Weights of a small contrastive audio-text model.
Model: encoder arch mobilenet_v2, encoder activation silu, encoder depths [4, 7, 4].
Data: trained on drum patterns on synthesised drum kits, 26041 training examples, 38.3 epochs.
Rows from block 4 of the audio encoder, named by matrix and row number. Each number is 200 + 30 x the weight over its row's rms, rounded and kept within 0 to 999. All counts start at 0. After the name is the row's rms in percent of the matrix's.
# convs2: project pointwise conv (encoder.blocks.4.convs.2.weight, 192x384x1), inputs 256-319
convs2.15,103,189,169,252,185,259,242,161,125,117,200,218,233,191,112,209,186,195,191,192,218,212,201,204,224,194,207,159,204,144,213,189,169,205,188,157,193,208,166,150,217,192,219,227,161,201,206,163,208,209,130,204,242,216,218,241,223,195,220,245,263,246,209,226,186
convs2.16,097,204,166,195,207,185,147,192,256,227,198,194,238,172,134,175,268,236,180,200,221,153,187,228,223,233,196,247,233,260,213,211,282,173,220,140,180,155,199,214,206,231,261,194,246,203,155,171,191,215,179,247,188,183,147,149,216,189,209,164,196,227,215,197,169
convs2.17,098,191,271,215,241,204,190,195,231,190,200,176,207,219,221,199,144,262,176,230,249,185,277,238,215,199,223,199,184,179,204,220,162,181,193,193,177,243,203,148,218,168,213,210,224,184,214,156,182,220,187,216,195,167,236,208,181,209,242,230,229,200,192,231,245
convs2.18,101,213,258,137,244,209,209,222,160,178,224,226,192,144,162,167,226,223,192,182,194,205,164,216,225,233,170,217,181,215,225,175,267,201,194,161,176,236,208,183,220,195,213,196,279,260,187,205,232,222,247,178,172,238,189,143,190,225,188,158,202,229,203,223,183
convs2.19,100,196,221,152,235,218,223,133,231,162,228,163,229,201,215,210,175,239,153,233,166,185,205,228,187,226,245,218,240,221,204,180,213,189,195,222,232,193,235,194,194,190,185,155,251,239,188,146,172,196,265,175,193,194,219,214,155,196,165,162,251,211,191,155,215
convs2.20,096,259,183,175,238,230,215,219,238,220,179,180,232,165,272,209,201,198,205,167,210,235,192,131,191,226,203,233,203,217,258,178,238,178,161,234,211,222,141,169,194,233,269,186,210,222,216,212,206,176,201,202,200,215,235,216,226,200,190,238,191,163,221,159,190
convs2.21,097,177,219,202,169,163,199,200,159,236,215,209,123,181,237,207,244,223,215,149,190,203,198,179,195,196,138,188,176,216,203,245,195,178,209,189,193,199,183,235,220,229,168,216,187,188,262,174,191,257,174,194,132,210,222,211,194,134,192,184,193,228,271,190,220
convs2.22,103,169,149,211,210,147,174,178,181,191,199,228,195,181,191,257,238,228,170,168,223,197,197,212,190,187,199,216,201,166,209,202,191,116,176,179,217,159,274,132,173,180,259,226,264,205,200,216,171,223,163,223,224,167,208,102,202,173,205,186,189,251,217,202,156
convs2.23,100,211,194,79,204,259,161,219,188,178,212,256,171,186,186,207,151,193,203,176,148,227,223,233,196,220,159,192,252,189,235,193,165,171,195,165,200,227,196,207,236,187,198,175,140,245,187,152,212,183,194,234,172,258,262,212,222,224,171,210,227,187,188,199,215
convs2.24,099,243,210,203,159,203,180,199,159,187,144,190,155,178,239,185,229,222,138,194,166,195,183,228,194,236,204,177,153,237,161,186,244,145,146,121,214,208,174,202,202,140,172,203,165,222,237,193,135,214,159,192,215,187,160,223,230,178,159,189,255,177,252,153,195
convs2.25,100,176,222,188,200,215,169,176,207,187,230,139,195,214,226,180,195,209,217,217,171,195,133,209,200,147,203,203,184,221,208,193,183,167,209,200,172,173,241,176,211,146,181,174,204,240,199,174,186,189,225,244,204,147,202,202,196,193,237,195,177,258,261,206,216
convs2.26,102,217,234,203,183,193,189,196,175,143,205,205,229,166,250,187,250,208,218,192,210,167,223,184,187,230,166,180,201,201,190,212,210,205,182,194,196,213,223,179,202,211,182,162,214,175,204,183,197,195,177,188,193,234,255,170,232,218,197,179,197,205,216,173,182
convs2.27,099,179,164,214,205,213,265,189,192,218,173,214,220,216,255,219,207,179,161,224,196,187,246,206,249,219,242,246,231,209,199,224,138,221,214,194,153,163,193,191,220,248,193,209,202,162,221,200,210,228,126,184,183,154,198,240,259,249,215,219,195,172,176,179,184
convs2.28,101,146,178,212,162,178,240,242,265,186,170,162,202,199,181,208,186,198,188,216,184,204,213,193,199,201,222,260,203,203,183,187,261,144,230,167,214,182,296,212,230,157,243,176,222,144,195,244,183,210,203,159,216,178,211,180,207,202,223,179,207,188,223,239,206
convs2.29,099,215,228,185,175,226,197,212,174,229,169,158,165,167,175,239,225,177,182,228,183,234,191,172,224,172,207,193,224,178,251,173,261,155,192,192,159,162,176,167,168,159,201,199,216,189,248,207,215,193,185,162,199,245,139,243,208,228,180,178,252,184,224,187,228
convs2.30,103,197,208,202,231,184,206,234,179,214,196,159,239,232,225,164,148,208,158,150,186,197,188,159,118,191,223,189,188,242,162,231,185,242,203,167,198,187,223,214,196,199,205,204,229,169,187,178,208,177,134,245,190,198,201,193,214,204,180,215,183,246,233,209,208
convs2.31,101,177,186,220,243,169,183,220,192,238,216,183,197,222,193,206,236,240,107,192,183,201,247,94,212,166,195,196,193,179,177,176,174,176,175,225,143,152,247,186,188,202,188,170,257,202,159,209,148,209,235,146,152,229,232,220,203,242,271,146,178,203,139,222,178
convs2.32,102,159,170,140,183,220,180,181,250,210,207,197,244,247,141,180,161,192,182,205,191,226,227,186,188,206,264,208,207,213,185,183,189,144,207,190,209,222,182,186,183,243,197,196,200,201,198,172,241,219,236,241,169,242,167,213,200,226,155,181,187,147,224,200,219
convs2.33,099,184,224,177,195,228,183,227,240,170,255,246,211,173,215,168,243,163,171,248,163,215,246,206,232,167,191,174,241,215,171,188,206,125,187,237,153,233,226,245,168,174,295,266,189,239,179,193,197,252,183,196,221,188,202,171,197,259,160,189,195,153,179,195,183
convs2.34,099,198,161,154,188,177,200,172,248,228,226,235,169,187,178,192,231,249,230,241,235,224,127,214,189,179,212,221,176,148,200,183,242,229,193,190,218,216,186,159,227,214,193,260,270,252,232,228,197,248,248,154,204,228,155,194,177,265,211,202,229,176,158,163,147
convs2.35,098,223,162,157,209,259,168,159,154,180,224,210,212,166,158,170,222,158,206,173,170,245,222,222,166,241,218,207,187,173,187,190,215,235,199,217,239,189,159,142,162,217,192,176,227,208,166,216,269,173,209,185,204,234,210,152,183,194,195,187,221,185,190,220,204
convs2.36,100,159,168,227,187,153,119,173,253,224,200,212,201,175,244,182,228,177,208,180,179,187,207,249,210,164,164,239,287,181,195,182,251,173,242,226,177,169,177,201,176,231,195,199,255,196,217,201,226,185,198,176,197,165,151,219,201,140,192,191,144,234,172,224,138
convs2.37,100,197,189,225,165,172,182,212,211,194,267,204,192,261,199,188,215,185,219,237,188,180,195,186,190,214,184,215,188,213,197,171,186,189,220,216,249,187,177,229,166,274,215,222,231,173,200,233,192,149,222,231,203,175,210,172,283,202,190,250,202,234,127,201,208
convs2.38,105,182,196,203,227,173,192,209,191,184,171,223,214,217,208,246,192,207,171,250,162,254,216,266,220,215,245,255,204,219,191,186,189,179,205,198,255,183,222,156,162,171,206,176,189,140,267,236,216,235,161,174,193,255,264,202,228,286,200,186,229,202,177,209,196
convs2.39,102,259,210,216,162,291,167,215,164,176,166,222,172,192,239,227,220,227,185,230,245,182,239,195,243,220,181,203,162,185,151,213,231,210,212,192,210,180,200,166,211,188,137,206,146,161,181,282,203,244,202,236,170,221,168,211,193,187,180,166,222,195,185,206,251
convs2.40,101,236,246,218,177,229,212,193,184,183,150,215,169,198,220,215,204,219,233,223,174,192,255,183,181,182,201,201,178,257,196,232,188,202,210,215,189,183,190,160,226,206,170,187,210,164,199,158,180,260,194,230,176,193,211,212,210,195,191,199,226,151,221,215,196
convs2.41,100,204,244,151,160,229,175,211,190,195,170,212,177,184,166,200,173,159,208,184,230,210,222,230,187,238,202,195,106,144,161,214,203,258,183,149,226,170,231,234,206,212,205,205,172,218,178,200,190,220,220,240,190,167,181,223,196,200,214,210,163,205,241,224,212
convs2.42,099,197,213,176,161,232,206,214,236,189,222,201,177,202,195,155,228,181,212,228,140,190,150,196,188,208,184,218,215,163,235,159,203,268,181,255,204,222,143,213,213,174,192,196,167,254,184,196,170,196,257,191,199,216,229,168,212,212,231,150,246,218,162,218,204
convs2.43,099,178,205,246,170,170,232,211,209,194,224,164,180,202,174,208,170,220,231,163,192,180,246,200,195,189,202,241,208,205,197,127,142,158,201,199,179,184,192,270,173,267,241,211,235,217,208,212,264,215,236,197,183,196,236,168,162,166,208,207,226,232,196,202,181
convs2.44,097,177,225,192,193,181,192,199,178,199,193,215,234,217,132,182,198,230,172,164,196,210,227,216,192,263,202,261,200,156,244,185,222,247,225,179,246,198,224,246,133,211,236,249,193,208,178,183,215,236,185,212,160,228,195,196,163,207,181,249,209,199,252,199,157
convs2.45,101,194,237,200,220,195,231,137,201,231,182,156,234,222,215,179,212,227,192,196,200,184,164,252,179,217,242,137,244,245,174,203,178,227,210,189,244,212,223,204,240,198,185,186,166,174,179,175,200,220,180,227,228,180,219,182,191,191,177,179,192,154,167,245,192
convs2.46,103,243,201,180,137,218,165,239,182,191,172,223,164,161,211,223,197,195,206,203,236,159,174,189,157,201,138,193,155,117,222,175,197,179,163,163,195,157,195,170,210,187,190,195,193,210,209,202,190,179,118,187,194,200,206,205,217,206,190,252,141,146,224,255,205
convs2.47,102,176,210,149,188,198,170,235,226,178,189,199,176,178,211,199,209,150,227,179,186,136,145,167,175,175,182,234,212,151,239,160,253,155,174,180,169,210,219,168,201,214,215,210,227,180,222,214,219,222,215,200,212,193,243,188,201,164,196,179,200,253,241,252,179
convs2.48,100,157,252,187,180,250,167,181,178,178,203,166,240,240,195,185,196,199,217,197,246,144,246,113,170,258,203,160,160,215,195,158,183,187,227,206,190,161,127,186,226,235,212,215,132,138,188,225,237,220,176,231,149,153,227,182,173,181,156,242,199,175,194,281,224
convs2.49,099,200,194,175,180,236,129,202,155,155,249,205,235,168,211,207,212,234,166,211,245,157,237,185,215,218,175,213,221,245,202,211,168,142,168,171,177,172,161,205,198,201,229,201,219,229,201,179,192,188,155,211,239,178,221,171,169,190,207,211,214,167,182,211,213
convs2.50,104,251,171,153,204,207,223,175,234,215,186,162,215,265,193,249,205,163,212,220,216,213,213,131,214,181,170,210,205,184,212,203,257,197,188,179,171,247,211,178,187,214,251,224,201,173,198,204,222,193,212,205,208,186,237,191,200,243,245,218,174,202,163,239,213
convs2.51,102,238,189,231,218,236,258,239,184,171,147,213,169,214,198,178,132,192,253,227,239,186,172,161,247,187,215,199,178,187,173,227,182,226,214,210,177,195,253,232,265,226,236,195,198,188,198,225,249,213,171,190,253,204,245,227,170,255,207,224,197,203,199,218,237
convs2.52,102,214,209,163,264,205,238,200,213,189,208,195,247,214,218,154,189,205,154,243,188,231,194,177,225,193,225,209,205,205,198,249,147,243,185,248,208,235,215,189,223,173,188,203,227,252,257,229,202,220,252,186,224,204,193,220,202,256,232,199,208,222,197,222,166
convs2.53,099,185,227,132,192,201,173,165,211,264,197,236,191,194,170,169,202,212,212,223,171,178,187,173,243,255,209,171,214,253,224,230,261,165,231,161,200,201,210,215,216,172,194,206,276,231,150,181,182,192,182,162,213,209,208,226,164,156,224,163,149,167,206,208,218
convs2.54,100,202,200,186,221,185,243,224,195,199,230,178,199,161,247,154,235,228,215,228,164,194,234,182,266,257,197,235,156,212,171,215,178,189,175,170,207,199,230,203,192,152,220,199,160,232,227,205,135,156,188,195,227,190,181,138,212,165,244,246,140,209,174,197,225
convs2.55,101,154,172,212,241,222,195,183,196,200,216,218,167,134,192,207,188,165,160,248,175,217,177,203,226,230,208,245,206,189,195,160,224,242,198,199,143,190,211,239,168,194,245,190,239,223,194,219,198,179,263,179,192,201,162,177,150,167,164,162,200,162,209,147,173
convs2.56,101,232,206,212,206,166,249,222,207,222,173,175,154,228,262,192,232,224,213,186,196,230,172,134,209,173,179,207,156,191,217,193,206,249,169,193,180,216,157,204,191,144,176,236,245,204,194,201,153,201,201,178,189,228,235,192,194,236,210,153,194,173,155,188,215
convs2.57,100,238,256,252,202,136,194,223,157,206,166,161,213,227,164,189,246,210,190,203,149,224,206,210,198,187,217,224,183,197,247,167,210,201,170,167,222,216,192,217,221,210,191,233,193,127,266,209,222,208,219,258,191,178,214,180,195,185,132,206,220,155,242,139,240
convs2.58,098,193,188,174,212,184,197,205,212,224,218,210,242,174,171,170,207,200,253,152,197,207,189,194,207,212,178,186,235,259,193,215,196,177,204,176,163,199,158,221,169,206,218,164,265,171,220,185,203,209,142,265,195,222,197,148,159,176,196,227,196,201,181,193,159
convs2.59,103,217,215,210,214,184,174,213,223,186,243,214,241,213,195,187,232,187,208,203,215,210,240,190,206,251,202,187,205,150,175,210,127,239,234,186,241,236,213,230,238,188,188,205,168,175,191,198,160,180,193,177,211,179,214,208,191,222,189,199,176,231,263,198,135
convs2.60,098,201,212,195,197,192,224,165,261,188,247,231,199,174,222,215,173,174,133,228,192,195,143,270,192,191,244,214,182,205,195,196,209,201,214,201,235,213,218,237,209,201,226,175,163,218,198,214,154,148,168,210,252,177,233,170,191,242,235,202,219,271,207,224,222
convs2.61,101,187,172,176,161,213,207,214,192,207,205,218,245,134,171,229,219,214,152,222,244,167,221,170,194,142,238,201,193,236,205,198,177,184,228,166,184,149,197,182,176,193,227,143,230,206,175,197,195,211,197,195,160,180,188,238,193,221,228,191,218,163,163,184,192
convs2.62,102,201,156,125,203,257,194,204,213,235,202,207,199,269,192,219,234,120,189,207,161,157,202,171,162,209,224,189,178,217,253,213,210,177,196,170,259,217,257,193,245,183,228,224,198,189,206,164,178,173,162,192,109,184,184,195,175,206,172,207,143,169,228,265,222
convs2.63,100,152,189,210,200,187,184,183,189,221,209,141,197,226,229,196,218,169,196,201,135,168,214,214,135,214,230,199,276,205,199,206,204,236,225,190,195,226,180,214,242,160,170,177,195,218,239,218,182,154,205,181,188,213,197,195,180,221,236,167,204,195,214,206,244
convs2.64,098,185,196,206,216,218,179,161,178,236,203,136,211,157,217,158,208,218,166,192,228,237,154,174,249,183,250,202,238,198,205,179,267,192,190,184,176,167,193,199,185,194,167,271,232,221,158,192,167,202,240,185,242,168,202,176,207,170,176,127,226,217,185,227,216
convs2.65,106,176,198,195,148,196,223,236,183,163,228,208,181,173,201,190,199,203,200,188,199,216,223,215,183,235,203,214,219,142,213,227,222,226,225,206,207,178,200,187,202,167,179,204,192,159,149,168,145,209,200,244,159,244,164,216,204,217,201,177,189,246,189,191,247
convs2.66,097,173,142,161,192,176,193,196,180,195,190,237,163,180,208,201,201,212,211,136,230,201,244,203,225,193,200,214,208,160,245,196,213,201,172,182,261,190,174,228,171,229,185,159,175,157,194,280,178,194,234,223,190,175,165,184,231,171,196,222,191,199,216,192,174
convs2.67,101,205,207,264,213,238,199,201,211,181,234,214,189,194,138,205,231,154,183,189,214,201,179,199,129,121,205,216,184,166,257,218,230,188,221,193,204,219,180,188,204,238,166,232,151,205,182,143,218,195,203,200,202,159,198,197,163,208,187,253,213,199,227,275,206
convs2.68,099,176,250,207,176,205,179,204,180,189,213,205,191,241,224,183,204,191,145,251,204,217,170,201,199,157,214,224,147,193,161,178,174,242,193,200,146,260,223,205,177,204,232,199,148,217,236,177,181,202,246,204,184,240,186,222,191,222,232,237,219,216,228,198,193
convs2.69,105,165,197,161,243,221,214,188,201,191,242,206,167,194,213,211,195,175,187,225,222,230,241,181,222,216,209,188,231,216,183,151,194,198,160,156,157,223,194,184,188,202,155,240,183,197,216,225,197,208,152,202,173,213,163,210,233,210,165,199,221,221,175,199,220
convs2.70,097,193,218,220,185,182,183,189,211,213,197,211,194,141,191,188,203,200,209,214,205,198,207,195,167,203,195,142,256,193,189,150,286,183,185,148,182,191,178,187,234,148,194,160,197,182,205,228,225,217,191,208,234,158,159,170,191,216,244,188,195,210,179,170,267
convs2.71,102,146,201,236,211,214,195,217,251,172,235,189,277,203,273,263,219,193,207,241,198,196,155,295,219,200,193,189,221,175,224,187,228,221,220,215,191,154,236,205,203,209,230,190,232,177,202,206,181,224,181,221,200,212,212,165,193,216,218,222,183,197,175,186,230
convs2.72,099,203,230,225,222,212,203,188,183,242,174,199,243,206,165,172,198,187,194,244,202,192,245,200,227,246,242,185,205,178,257,162,230,144,172,186,197,197,210,228,231,180,213,221,229,206,199,185,178,212,234,187,175,162,193,209,183,202,234,183,229,136,190,185,217
convs2.73,098,202,196,201,166,206,226,241,199,237,165,214,237,221,202,191,245,156,176,186,208,183,205,265,217,197,192,93,216,220,198,241,201,135,191,189,214,191,233,145,175,244,120,233,177,217,220,176,200,188,150,241,231,190,223,211,215,168,209,227,191,190,213,219,206
convs2.74,099,174,206,204,222,172,179,180,200,229,220,191,228,220,196,198,147,171,225,196,159,187,221,152,226,201,217,197,217,189,218,154,249,193,180,162,204,209,155,162,217,185,190,180,241,159,207,226,169,224,170,182,160,176,183,202,205,135,165,184,249,170,190,182,222
convs2.75,101,167,218,245,170,215,193,154,173,179,183,246,221,245,183,157,207,205,219,238,218,241,293,245,232,219,206,197,222,184,216,175,206,223,188,207,156,233,184,241,185,226,204,162,207,206,172,202,199,207,206,166,170,231,244,207,170,126,217,196,177,223,222,139,198
convs2.76,096,249,236,173,239,219,218,193,191,241,187,200,217,183,220,228,218,248,135,184,189,206,187,159,253,169,202,175,219,137,159,201,190,219,150,197,207,213,149,200,229,249,178,226,219,205,215,252,190,177,185,196,204,269,185,201,172,230,240,210,222,185,178,186,187
convs2.77,097,207,160,217,147,178,185,235,182,233,187,176,201,156,196,230,229,219,217,230,148,175,169,182,197,241,159,206,165,252,213,186,240,199,189,192,236,219,224,226,248,171,189,199,143,197,229,235,181,268,209,269,229,182,211,165,181,228,215,230,144,184,208,186,197
convs2.78,103,212,178,169,224,232,180,218,228,180,168,199,256,221,178,212,200,200,210,180,204,169,145,174,213,135,189,174,170,219,157,198,234,192,203,132,253,234,198,182,151,191,159,215,219,165,193,176,193,242,193,245,172,228,163,203,229,230,228,235,186,189,245,165,209
convs2.79,104,206,187,205,160,151,201,184,152,228,205,198,191,216,195,170,162,203,268,199,244,155,197,177,192,166,206,184,180,162,173,201,162,222,202,221,205,171,172,191,183,254,151,239,219,249,200,197,236,195,189,215,196,228,186,169,156,184,210,201,137,196,139,226,179
convs2.80,103,201,280,184,173,204,185,235,225,161,213,197,164,217,220,148,226,192,217,233,161,212,209,183,195,134,250,166,168,159,163,207,176,243,172,162,228,254,259,205,183,149,230,175,173,150,199,212,198,193,210,171,199,210,228,169,212,195,216,206,200,202,179,212,204
convs2.81,098,188,180,155,190,212,141,260,174,219,201,207,162,178,270,206,165,215,233,217,215,232,178,207,181,217,200,163,182,196,117,226,179,235,171,266,204,227,184,142,183,216,236,213,218,218,286,179,169,164,129,188,225,191,169,202,257,190,206,262,226,162,189,196,175
convs2.82,096,185,151,227,167,164,151,197,241,182,185,165,234,186,234,211,224,198,234,232,209,190,164,215,231,224,199,193,204,175,140,214,241,214,204,216,238,274,232,242,270,176,206,219,159,182,196,178,220,241,208,205,270,215,184,187,264,203,175,199,211,252,197,168,177
convs2.83,097,236,233,249,149,179,258,233,255,262,231,151,186,187,313,206,236,138,196,169,222,179,174,172,205,210,166,159,201,181,173,240,162,204,252,234,214,235,230,212,229,140,160,196,177,207,166,199,145,187,159,176,259,131,185,177,226,151,236,204,198,157,189,147,158
convs2.84,100,174,182,269,206,177,226,184,233,234,180,158,185,188,203,209,242,190,168,185,211,215,169,198,182,176,156,187,153,231,167,171,179,154,186,211,181,188,192,190,191,160,186,239,201,114,250,208,221,240,194,163,213,158,188,173,173,161,219,168,173,214,194,126,215
convs2.85,102,214,174,142,199,224,262,228,235,195,162,196,182,222,201,177,149,180,198,169,228,182,204,203,174,179,216,178,208,138,246,233,216,180,187,246,195,187,216,209,183,202,187,227,193,183,156,173,220,187,156,215,233,210,170,157,230,233,206,200,143,190,157,235,258
convs2.86,099,180,232,191,158,191,244,220,207,193,206,156,159,196,157,195,192,177,180,173,181,233,214,143,178,194,217,191,177,163,229,220,197,300,228,227,228,159,183,234,169,200,176,237,195,200,158,227,138,190,170,196,203,228,193,216,199,195,205,174,220,202,208,206,176
convs2.87,099,231,141,218,226,200,216,220,186,223,214,164,154,213,180,250,159,203,184,211,204,175,171,207,202,212,134,239,234,201,202,217,213,202,221,191,217,222,187,166,230,156,210,232,214,217,183,154,203,211,208,216,250,181,194,222,194,229,196,197,208,206,194,161,217
convs2.88,100,178,231,183,179,207,160,236,214,251,198,237,209,117,191,186,162,183,185,219,184,147,228,199,234,183,213,159,215,170,199,192,215,201,171,173,226,188,249,208,223,169,215,172,156,262,224,187,164,165,163,214,235,189,233,270,206,118,209,222,196,175,198,215,196
convs2.89,101,207,170,283,131,170,201,221,196,187,188,171,183,223,189,174,145,191,232,184,186,190,185,138,184,192,192,183,168,205,204,206,134,210,195,152,232,144,206,173,199,224,187,230,134,175,249,238,207,221,171,239,184,219,216,218,203,207,174,239,204,180,166,158,203
convs2.90,101,182,244,218,162,207,196,204,235,190,204,237,221,148,192,205,227,214,134,206,208,205,200,236,236,203,164,196,204,178,181,211,281,214,151,237,153,197,229,208,225,179,203,167,199,238,180,184,202,250,224,215,227,241,132,206,203,196,235,159,235,158,167,157,138
convs2.91,099,200,188,197,240,174,199,277,235,182,193,196,191,265,227,220,186,211,215,191,222,114,197,165,167,204,236,160,268,262,222,216,192,175,261,212,229,216,236,179,209,200,173,199,191,204,183,226,202,181,186,186,182,198,204,185,230,199,225,189,207,212,262,195,235
convs2.92,100,209,195,186,173,230,185,180,196,217,250,243,246,156,251,216,254,207,205,206,191,249,171,245,272,216,180,184,225,212,215,204,238,270,204,218,215,215,171,212,236,238,279,139,219,210,208,182,170,191,221,196,243,186,176,171,227,216,209,222,227,112,226,200,194
convs2.93,105,192,241,171,200,157,218,177,182,187,181,211,175,268,147,176,202,194,222,166,165,177,172,178,172,205,215,175,213,189,238,268,188,211,180,174,139,194,229,147,185,194,207,225,191,191,209,151,234,193,193,232,212,153,213,189,223,192,213,205,157,138,165,184,217
convs2.94,104,184,190,180,187,225,251,228,203,155,211,221,210,195,167,232,216,222,154,245,172,261,215,225,193,174,188,162,266,261,213,218,140,166,211,239,248,200,207,183,182,221,216,188,173,218,169,150,147,173,156,233,215,230,232,216,236,213,207,176,277,176,194,293,190
convs2.95,099,239,149,208,226,272,202,208,183,189,206,267,169,151,224,187,177,195,224,193,211,217,227,199,195,199,182,219,190,200,203,205,209,256,164,200,202,210,216,137,203,193,188,163,186,186,185,196,217,223,224,225,185,179,205,201,256,238,225,209,158,131,215,221,178
convs2.96,099,238,202,166,180,235,203,138,163,204,159,239,210,133,190,213,207,274,189,199,206,239,199,148,218,193,176,141,222,165,211,211,232,190,181,165,177,223,162,168,185,184,200,201,228,248,196,152,180,166,168,194,210,207,219,211,169,189,187,201,156,173,247,174,148
convs2.97,100,189,198,194,164,182,226,241,181,247,147,206,169,157,230,213,175,169,187,249,209,228,208,201,172,142,255,166,130,162,231,197,182,179,194,212,182,230,251,170,161,182,208,203,209,130,247,153,169,144,188,232,215,231,235,162,254,253,241,212,224,203,176,173,189
convs2.98,097,215,219,202,214,163,151,192,234,217,221,180,158,176,208,250,214,215,202,190,216,173,173,198,168,179,200,181,197,166,226,193,131,165,225,201,287,173,235,155,227,168,181,244,158,194,185,249,214,180,187,240,205,191,208,205,181,185,193,179,179,229,226,193,183
convs2.99,100,267,209,142,176,227,175,175,233,153,139,230,195,209,211,211,232,179,208,241,215,196,228,210,230,167,222,145,204,154,179,163,212,206,200,158,177,259,166,215,211,212,234,187,184,207,214,209,159,174,266,187,142,230,301,225,179,166,168,180,252,152,218,268,262
convs2.100,100,202,185,217,209,198,156,165,190,218,197,152,163,177,191,174,240,223,208,237,209,161,180,203,223,194,125,207,205,156,231,233,243,209,212,178,201,184,160,208,185,199,127,208,227,205,161,171,199,216,176,186,200,203,183,176,202,174,225,215,213,178,232,203,197
convs2.101,102,210,219,204,210,160,215,261,184,157,215,223,183,200,195,242,236,191,203,215,206,182,199,143,199,175,195,192,217,198,228,200,185,214,224,178,214,182,207,224,188,212,201,149,242,214,202,220,237,223,192,203,148,208,217,179,195,252,228,200,231,219,170,146,192
convs2.102,102,197,177,192,228,194,215,257,206,183,215,180,172,210,249,184,203,220,156,250,175,180,158,251,172,181,236,159,209,202,228,248,214,192,231,262,178,191,247,158,255,179,210,203,227,239,199,160,174,192,230,205,247,209,190,181,210,134,186,171,202,223,268,213,200
convs2.103,105,251,210,261,257,147,145,181,198,227,223,190,196,169,205,237,180,177,203,219,202,230,175,175,150,193,203,213,215,209,206,223,198,219,191,201,127,187,181,233,183,221,223,181,209,200,235,149,186,140,208,182,251,191,248,186,147,184,212,227,212,171,210,225,239
convs2.104,099,192,192,233,233,149,175,258,201,213,213,194,233,253,197,179,176,227,181,199,188,241,188,191,217,225,201,160,165,215,176,276,231,203,212,191,204,177,169,191,171,222,184,196,191,154,180,186,228,215,170,218,200,180,190,235,258,173,191,257,187,197,198,213,252
convs2.105,099,186,217,208,167,276,218,187,175,200,182,185,183,185,173,187,184,283,230,218,195,220,223,237,200,186,187,188,259,201,144,223,238,169,167,193,239,235,169,174,148,195,189,187,227,217,166,212,181,200,243,185,260,238,187,197,193,199,163,187,183,172,108,203,177
convs2.106,103,246,238,186,223,204,188,188,193,179,242,202,199,221,211,227,196,211,197,211,188,277,200,216,244,169,171,214,198,188,172,192,183,239,144,240,163,216,244,226,217,211,149,198,235,232,209,170,165,225,201,204,140,168,150,180,207,205,209,231,201,220,175,203,202
convs2.107,100,235,152,183,209,176,170,169,173,231,194,198,177,241,154,219,174,236,231,193,147,210,234,157,178,229,147,144,197,165,221,221,122,207,212,167,206,237,193,153,247,186,136,216,182,202,165,191,214,204,193,174,157,196,186,219,169,250,218,200,155,186,193,212,236
convs2.108,104,179,138,203,243,130,231,188,205,202,222,193,179,161,169,190,191,140,172,134,185,188,196,144,192,180,166,226,182,156,236,210,173,228,177,195,213,174,187,217,198,221,192,221,199,197,177,219,227,186,170,213,166,184,180,212,212,239,224,246,211,225,188,193,184
convs2.109,104,247,136,225,204,203,209,200,231,202,194,213,199,168,196,210,172,231,176,213,177,206,174,199,181,194,241,178,191,174,289,191,155,259,175,205,218,211,209,191,211,177,247,171,156,201,174,185,223,223,205,161,144,174,187,124,160,203,169,197,206,230,187,154,131
convs2.110,097,195,160,175,198,216,179,214,174,189,155,200,218,226,164,191,202,195,192,191,186,178,197,226,197,240,220,182,213,234,252,204,205,233,184,203,189,214,224,165,205,247,199,213,181,199,182,147,218,174,242,225,160,206,174,210,186,206,154,224,223,215,215,226,220
convs2.111,102,176,193,208,169,252,188,197,196,204,202,181,185,163,218,126,208,225,166,179,172,189,241,204,214,186,221,169,232,231,206,165,231,203,215,188,243,260,198,204,195,234,238,163,186,273,208,212,164,151,188,205,214,285,184,204,237,204,190,178,228,195,171,229,224
convs2.112,101,131,222,229,140,139,168,187,222,172,251,182,196,176,175,173,160,196,202,237,192,181,208,186,197,182,192,161,179,196,194,136,164,227,182,215,199,207,200,160,230,185,203,219,196,151,164,178,221,200,192,208,197,180,226,203,228,177,204,183,176,280,182,168,200
convs2.113,102,181,155,217,196,222,195,167,234,196,173,170,191,194,221,173,200,199,267,166,159,204,226,143,167,196,205,197,211,159,210,177,268,156,162,142,206,181,214,238,210,266,194,208,194,233,177,248,220,160,228,244,198,165,164,211,225,186,207,230,189,207,191,170,227
convs2.114,101,222,225,149,187,179,201,175,200,207,168,214,201,180,177,167,195,210,195,172,207,190,170,183,259,261,253,247,171,176,235,183,216,225,216,197,178,187,235,214,225,208,187,176,179,181,181,207,263,214,204,197,150,211,176,204,184,183,152,229,229,239,208,216,235
convs2.115,097,163,241,152,219,207,230,184,182,187,238,220,224,168,274,223,180,208,151,174,171,216,143,229,213,250,214,122,246,163,176,180,169,245,210,242,195,228,163,184,240,205,220,167,224,244,207,202,187,212,219,170,201,257,189,209,210,209,211,209,228,184,245,230,248
convs2.116,099,146,222,289,218,181,230,171,186,183,240,195,216,227,197,211,223,151,172,214,175,164,211,154,220,240,197,230,225,189,154,200,208,181,215,203,166,195,239,199,164,200,242,178,268,201,198,184,183,230,175,237,148,148,191,181,190,144,190,165,202,181,216,216,157
convs2.117,099,186,220,242,194,167,178,166,216,188,217,216,215,189,190,231,189,165,212,157,193,221,243,189,217,180,231,213,185,160,187,219,211,172,185,182,211,196,232,225,243,175,170,235,158,190,229,155,206,181,199,177,203,147,172,194,220,178,262,143,161,240,234,190,225
convs2.118,099,156,251,222,188,184,177,195,197,173,208,162,177,235,154,147,194,234,232,182,180,160,191,168,179,197,168,221,129,228,181,198,155,280,188,219,197,201,237,211,144,194,200,200,133,169,231,203,221,199,203,148,183,170,222,196,184,167,202,166,200,184,175,216,171
convs2.119,099,216,210,228,253,179,251,212,208,215,222,207,204,247,221,221,221,211,219,207,207,203,255,138,203,234,186,241,250,185,176,196,222,187,173,124,181,200,242,189,199,185,206,211,251,218,173,193,222,224,273,188,159,202,162,225,227,250,219,229,187,178,180,186,220